{"train_examples": 97500, "hidden_act": "swiglu", "depths": [3, 3, 3], "eps": 1e-08, "one_sided": false, "max_grad_norm": 3.0, "lr_schedule": "linear"}
Rows from block 5, named by matrix and row number. Each number is 128 + 24 x the weight over its row's rms, rounded and kept within 0 to 255. All counts start at 0. After the name is the row's rms in percent of the matrix's.
# fc1: squeeze-excite reduce (model.blocks.5.se.fc1.weight, 48x768), inputs 385-461
fc1.3 103 [138 124  92 176 126 148  83 112 136  99 129 118 163 135 136 148  94 139 172 132 118 150 143 115 131 122 117 132 121 130 134 157 139 117 112 152 137  93 121  72 121 119 113 116 157 143 112 179 113  95 127 117 130 142 157 148 133 154 146  83 146 121 149 121 158 162 128 149 142 177 143 157 139 117 138 161 135]
fc1.4 103 [101  77 104  56 153 149 143 125 153 176  84 143 117 157 151 144 152 131 153 120 126 149 132 136 118 150 129 135 114 174 127 113 158 121 116 132 128 146 115 170 134  81 146 121 113 146 125 135 142 130 119 114  97 114 109 115 111 112 139  89 158 106 128 109 128 138 147 139 163 153 102 168 143 118 148 126  99]
fc1.5 108 [148 141  87 101 104 180 113 146 122 113 132 128 162 139 134 118 133 108 131 140  86 119 127 109 120 145 126 151 120 173 138 138 140 116 147 135 159 146 143 169 146 177 117 139 152 139 152 165 129 142 102 120 153  73 142 143 134 153 151 100 106  91 120 135 134 131 117 143 122 150 140 177 152 147 163 145 136]
fc1.6 102 [175 159 109 164 117 156 102 126 127 140 108 118 162 114 107 118 178  97 116 134 117 114 137 129 128 127 129 144 119 245 126  90 136 110 157  64 137  96 139 145 126  92 137 132 139 118 159 115  95 132 142  96 123 211 127 120 111 144 152 126 113 115 137  90 112 103 198 147 110 160 112 112 108 149 143 121 152]
fc1.7 094 [130 105 126  96 111 133  89  97 113 123 139 112 124 114 133 130  98 114 125  90 154 142 126 127 115 106 135 183 128 120 109 103 149 171 121 143 133 122 174 123 154 126 167 123 124 145 115 100  81 123  62 156 126  85 130 135 129 142 118 114 139  70 151  93 129 113 119 145 188  97 138 116 120 147 133 141 132]
fc1.8 087 [113 159  97  86 107 122 113 140 112 119 141 130  94 129 152 157 180 151 106 123 141 116 118  97 141 115 126 104 141 102 146 122 137 104 120 173 112 126 120 113 115 113 157 153 115 113 106  82 167 116 124 108 131 165 133 153 102 145 107 117 109 138 115 130 114 163 128 108 110 115 162 110 123 143 142 114 154]
fc1.9 089 [120 126 131 114  75 129 141 142 145 122 108 131 129 128 136 115 150 129 183 143  73 107 131 172 150 123 137 130 142 173 159 153 145 113 143 133 125 132 163 142 112 111 117 167 167 150 115 136 135 124 121 138 134  91 143 152 116 153 134  92 128  81 101 114 138  93 129 104 150 118 115 133 149 155 143 107 127]
fc1.10 093 [129 106 122  54 141 116 123 121 131 105 128 180 115 113 130 138 166 150 154 109 144 170 138 150 129 118 134 117 132 115 111 131  97 133 115 153 124 146 118 122 140 134 159 141 170 130 113 127 167 144  96 133  84 129  95 128 112 136 119 164 131 118 167 135 113 196 122 109 175 129 147 157 135 110 141 110 125]
fc1.11 099 [116 139 176 127 141 115 178 127 105 121 122 151 151 103 124 156 143 122 143  88 146 109 173 136 119 137 102 145 124 131 117 104  92 152 128 140 108 110  77 164 117 142 130 113 111 150 108 142 106 132 120 149  74 204 141  98 128 101 126 140 118 150 178 100 118 111 144  90 166 124 148 108 126 128 115 168 142]
fc1.12 094 [188 116 110 202 118 130 145 142  97 188  94 126 200 170 154 173 113 160 154  97 116 137 109 147 140 149 152 103 174 142 120 154 141 146  97 129 115  59 122 116 114 149 119  91  94 131  80 126 143 120 144 126 127 174 134 114 159 116 123 114 141 109 140  91 150 163 146 199 133 130 121 154 163 115 149 138 179]
fc1.13 131 [144 103 113 145  63 154 112 126 115  99 125 145 196 150 140 121 114 126 135 122 122 118 153 143 142 157 145 126 138 136 145 136 127 131  83 131 140  92 130 179 161 159 134 165  91 139 170 130 121 167 126 105 113  98 130 122 160 188 151  83 131 103 109 124 159 103 128 137  96 140 144 154 140 119 136 118 150]
fc1.14 040 [120 123 134 135 131 105 129 128  98  67 163  90 123 127 126 132 116 124 155 150 118 156 115  92 142 137 137 138 122 147  84 126 161  97 137 133 174 126 113 123  94 155 168 143 189 149 112  88 123 122 150 132 149 108 108  78 172 131 142 115 134 108 145 164  96 129 143  85 100 127 121  91 126 132 142 122  93]
fc1.15 109 [ 98 147 145  51 110 162 135 146 134 174 112 106 127 176 176 131 124 163 150 116 128  88 108 109 125 136 118 101 133  93 128 163 133 142 130 110  96 106 101  89 135 154 145 139 128  96 116  99 134 137 111 155 124 173  98 113  96 102  93 131 126 127 161 141 142 104 144 144 140 123 124 176 156 123 155 116 111]
fc1.16 094 [124 135 142 109 134 116 146 112 130 107 117 197 102 132 104 144  98 133 140 147 129 137 150  96 135  93 134 136 141 148 150 121 145 121 136  93 101 166 125 132 123 138 112 143 140 115 128 114  97 123 117 124 117  31 109 136  91 144 142 169 134 120  90 138  94 147 167 118 164 128 101  96 135 132 125 170 150]
fc1.17 095 [161 126 148 137 152 129 127 163 121 116 158 118 142 112  67 126 154 149  93 137 114  57 115 117 126 141 146 139 145 121 146  77 110 154 125  94 121 144 124 167 122 145 103  99 112 124 131 120 125 115 122 117 100 155 133 167 114 140 145 142 136 141 140 108 119 173 105 114 105 100 147 110 127 141  88 133 144]
fc1.18 087 [132 128 109 154 127 146  80 113 143 113 143 101 125 142 125 141 142 102 130 112 149 102 156 138 118 130 133  92 121 172 143 103 106 100 131 127 172 152 158 158 116 137 102 151 129 165 123 114 139 153 122 154 128 205 124 113 140 137 146 202  98 132 129 164 116 116 151 163 165 114 115 144 152  95 141 149  89]
fc1.19 093 [139 101 133 105 163 126 113 131 111 103 155 132 126 101 140 123  99 153  99 116 150 128 108 105 150 120 137 140 140  70 105 120 119 113 131 186 121 100 126 137 107 146 145 153 101 113  80 104 108 134 148 154 133 131 124 147  92 127 152 142 126  82 122 103  89 110 170 156 119 112 124 143 113 152  88  98 150]
fc1.20 101 [127 130 157  99 110 136 110 115 140 120 131 140 109 115  95 110 119 175 138 132 169 120 115 113 159 129 142 152 140 135 130 151 145 155 108 139 122 121 121 131 134 123 114 169 143 115 137 170 106 125 119 138 129 114 111 155 143 170 130 187  96 109  85 123 118 131 120  98 140 133 144  88 160 134 138 136 176]
fc1.21 089 [125 113  86 164 128  79 140 126 134 137 114 144 129 168 126 148 133  69 151 131 164 150 139 156 153 146 145 128 128 175 111 108 115 155 103 140 130 133 104 135  97 182 144 115 112 117 144 123 126 157  98 121 130 122 131 136 161 134 110 122 131 119 145 108 132 118 126 124 118 141 141 141 130 143 131 119 111]
fc1.22 053 [108 126 129  73 113 117 139 172 123 101 145  97 130 149  92 162 155 139 121 124 151 161 117  96 145  98 112  76  86 147 133 112 147 103 126 113  99 137 162 105 132 133 151 115 106 159  86 196 192 168 111 129 154 111 153 102 123 131 152 155 117 129 111 139 161 124 172 160 127 108 131 148 146 176 105 131 135]
fc1.23 122 [187 134  99 136 102 157 133 107 126 137 145 160 163 126 136 136 129 155 123 134 116  92 119 128 111 129 100 112 124 114 149 142 124 111 110 139  81 138 127 119 169  92 111 158 107 106 104  90 125 166 119 139 113 141 170 135 167 139 117 117 103 146 106  98 181 142 125 131 122 107 151 137  92 164 135 106  92]
fc1.24 101 [126 162 145 127 130 134 127 129 151 171 119 136 115  93 111 125 104 128 129 116 146 134 166  99 127 118 143 148 149 181 120  99  83 112 139 131 119 163 167 212  91 114 130 143 114 124 171 108 133 150 108 103 121 115 159 128 135 157 130 156 121 129 144  99  95 185 131 174 127  84 120 100 119 139 114 120 137]
fc1.25 090 [105 121 116 123 107 136 128 129 181 123 158 122  86 117 124 108 103 139  95 136 155 103 142 124 109 140 159 171 134 107 143 113 136 133 118 130 211 165 171 118 149 109 109 152 160 120 127 119 111 131 104 173 123 109 135 120 112 116 165 136 130 121 164  95 118  89 131 168 189 104  92 168 145 136 135 158 121]
fc1.26 118 [113 114 121 138 145 119 127 147 146  96 161 157 151 110 155 124 107 160 120 140 114 160 146 116 139  98 133  60 134 121  88 162  89  84 153 129 113 158  97 130 146 121 143 112 137 130 138 161 111 140 146 126 127 113 113 125 133 126  99 133 147 120 108 134 120 171  93 150 145 119 120 159 136 128 123 124 112]
fc1.27 096 [124 134 149  93 136 151 139 134 144 134 130  95 151  99 145 124  94 164 140 142 114 133 100 132  89 105  81 144 131 125 116 133 168 141 120 108 147 160 175 117 126 117 126 165 138 177 117  89 116 127 129 162 106 110 160 142 159 164 118 135 139  96 144 155 144 153 150 113 137  75 127 133 126 127 133 205  89]
fc1.28 103 [119 134 131 139 148 115 126 115 147 126 126 109 141 148 151 118 127 128 124  85 120 130 186 148  97 131 180 139 123 155 127 127 112 112 142 145 128 137  91 129  90 105 132 134 130 138 137 109 111 143 148 113 204 129 107 145 105 142 166 131 104 141  99 115 112 138 145 124 129 141 165 117 127 153 111 126 130]
fc1.29 095 [143 107 134 190 102 133 133 106 126 147 107  96  84 155 138 104  95 154 129 144 159  91 182 122 112 144 111 152 125 129 124 147 100 100 118 135 121 141 150 119  97 114 129 117 134 149 122 102 146 132 141 123 202 131 126 134 113 116 137 125 104 128 115  92 147 144 121 102 139 100  84 120 118  93 135  82  93]
fc1.30 046 [134 134 143 113 104  97 135  82 107 139 125 174 128  92 144 137  88 157  90 117 139  89 117 100 105 105 151 134 128 179 120 139 105  86 129 162 146 156 111  87 134 175 115 118 104 141 139 144 113 125 123 140 133 146 132  92 159 147 118 146 117 133 147 159 143 133 117 146 150 109  95  91 135  99 160 100  93]
fc1.31 121 [124 117 124  93 167 120 138 146 130 126 139  77  82 120 121 157 108 109 128 129 119 151 177 113 101 135 148 124 122 121 103 137 149 139 135 136 130 141 126 124 131 126 140 109 124 154 140 131 106 154 138 171 112 139 107  84 107 110 126 128 123 115 128 135  74 152 132 126  93 119 118 151 140  71 144 131  96]
fc1.32 115 [100 120 170 118 134 141 132 132 126 121 113 102 127 113 116 112 140 130 149 126 126  96 121 136 116 110 129 173 148 119 119  80 111 165 170  97 172  96 135 127 137 115 126 122 161 150 122 109 124 123 123 143 141 155 168 150 168 140 106 123 120 124 103  77 152 174 146 112 153 110 145  80  85 128 128 171 143]
fc1.33 109 [170 132 116  98 149 121 130 159 156 141 167 139 159 149 159 135 158 144 116 129 153 136 136 127 143 143 126 102 103 166 124 144 123 102 164 151 114 119  96 135 108 126 118 162 100 124 150 171 105 135 133 148 130 148 121 161 143 181 159 131 125 138  95 112 139 147  79 109 156 170 119 134 143 168 148 113 106]
fc1.34 105 [152 152 103 136 112 121 107 110 145  97 123 222 146 127 148 109 102 144 115 143 122 145 129 130  99 159 154  57 117 121 137 137 141 106 138 161 135 128 118 106 162 133 115 160 119 101 121 125 153 123 131 123 102 148 132 131 144 170 145 126 120 139  89 103 181 128 147 115 121 154 147 108 114 166 166 169  99]
fc1.35 082 [ 85 128 109 115 193 119 116 152 110 111 168  96  95 168 150 146 168 180 150 127  89 131 125 142 111 136 170 139 103 121 110 154 133 130 139 148 144 118 139 102 135 161 149  85  58 187  96 139 126 114 116 131 148 161 109 112 116 127 124 149 128 129 107 140 144 159 169 123 140  97 179  96 160 110 122 130 111]
fc1.36 108 [142 116  94 118 157 136 103 124 132 144 144  95  88 132 179 133 113 142 104 130 129  89 135 137 135 134 143 155 149 126 129 149 135 112 125 145 137 140 198 103 131 100 134 168 128 142 131 156 103 123 122 130 100 134 133 138 147 161 157 172 111 131 145  95 143 151 122 159 196 106 147 132 106 167 165 133 123]
fc1.37 085 [ 95 138  97 169 144 141 118 134 184 133 122 133 103 130 130 113 128 176 113 135 125 114 128 125 104 147 139 108 145 209 119 164 129 109 124 184 155 221 138 131 157  89 140 141 128 122 196 145 127 134 120 102 138 126 124 117 132 178 117 117 130 146 154 121 154 162 173 129 135 131 121 113 126  91 135 127 145]
fc1.38 114 [ 53 134 149 164 157 140 144 115 155 118 160  97 145 149 120 145 119 130 152 137 107 179 154 124 137 141 111  87 134 108 145 150 126 120 100 118 119 138 123  94 137 155 139  75 107 135 147  89 135 120 120 142  83  95 153  64 115  69  97 146 133 112 152 152 115 130 142 134 152 143 145 144 147  93 132 104 127]
fc1.39 119 [130 126 172 151 123 131 175 133 149 119 159 155 178 147 138 105 147 150 136 117 155 146 130 113 126 144 114 111 131  84 139 139 154 141 127 122 127 125  72 120 115 116 128 177 119 133 126  97 136 157 158 117  93 138 136 136 143 144 128 161 103 165 119 160 135 150  80 108 150 128 151 140 148  85 140 101 100]
fc1.40 135 [119 172 123 114  96 186 116 142 131 127 141 128 150 110 156 147 152 140 127 121  77 126 168 150 135 109 163 147 131 186 125 160 137 130  87 133 120 119 201 119 132 121 161 142 126 120 167 116 129 127 131 155 131 193 115  99 124 122 106 145 152  72 139 126 152 119 158 120 156 121 143 161 167 138 169 121 106]
fc1.41 111 [156 134 162 158  82 159 142 125 145 165 122  94 115 122 106 155 145 149 144 132  90 100 167 148 123 126 144 149 120 118 120 132 126 186  96 123  80 146 188 136 136 133 159 146 133  77 137 149 136 140 143 159 125 175 147 106 107 149 128 138 119 106  65 134 127 133 125 123 136  99 110 125 133 115 163  78 107]
fc1.42 104 [121 138 101 140 118 170  98 123 146 119 123 135 156 109  99 113 166 127 122 129 107  83 122 144 154 125 143 154 134 140 112 110 110 135 129 114 150 134 190 182 115 166 106 151 136 168 126 102 143 139 116 122 188 119 152 127 150 177 132 109 140  87 114 152 117 111 133 142  83 169 124 171 159 137 153 148 109]
fc1.43 038 [103 138 118 130 109 142 131 161 136 135 122 101 113 124 172 125 148 173 139 118 164 104 157  57 121 128 104 143 127 108 185 116 129 178 111 121 142 122 122 151 159 140 141  86  81 128 110 139 110 155 109 152  93 105 111 109 138 138 132 159 110 139 166 141 137 135 143 140  99 154 105 151 133 109 148 185 142]
fc1.44 103 [102 149 123 121 150 102 100 114 143 140 164 106 142 153 155 118 143 150 139 168 122 115  90 126 166 140 124 127 130  73 118 160 136 117 163 149 107 162 133 120 127 145 158 139 100 127 123 121 126 142 120 120 139 228 123 145 120 125 128 123 127 107 129 142 129 145 122 159 100 119 129  93 163 110 175 121 150]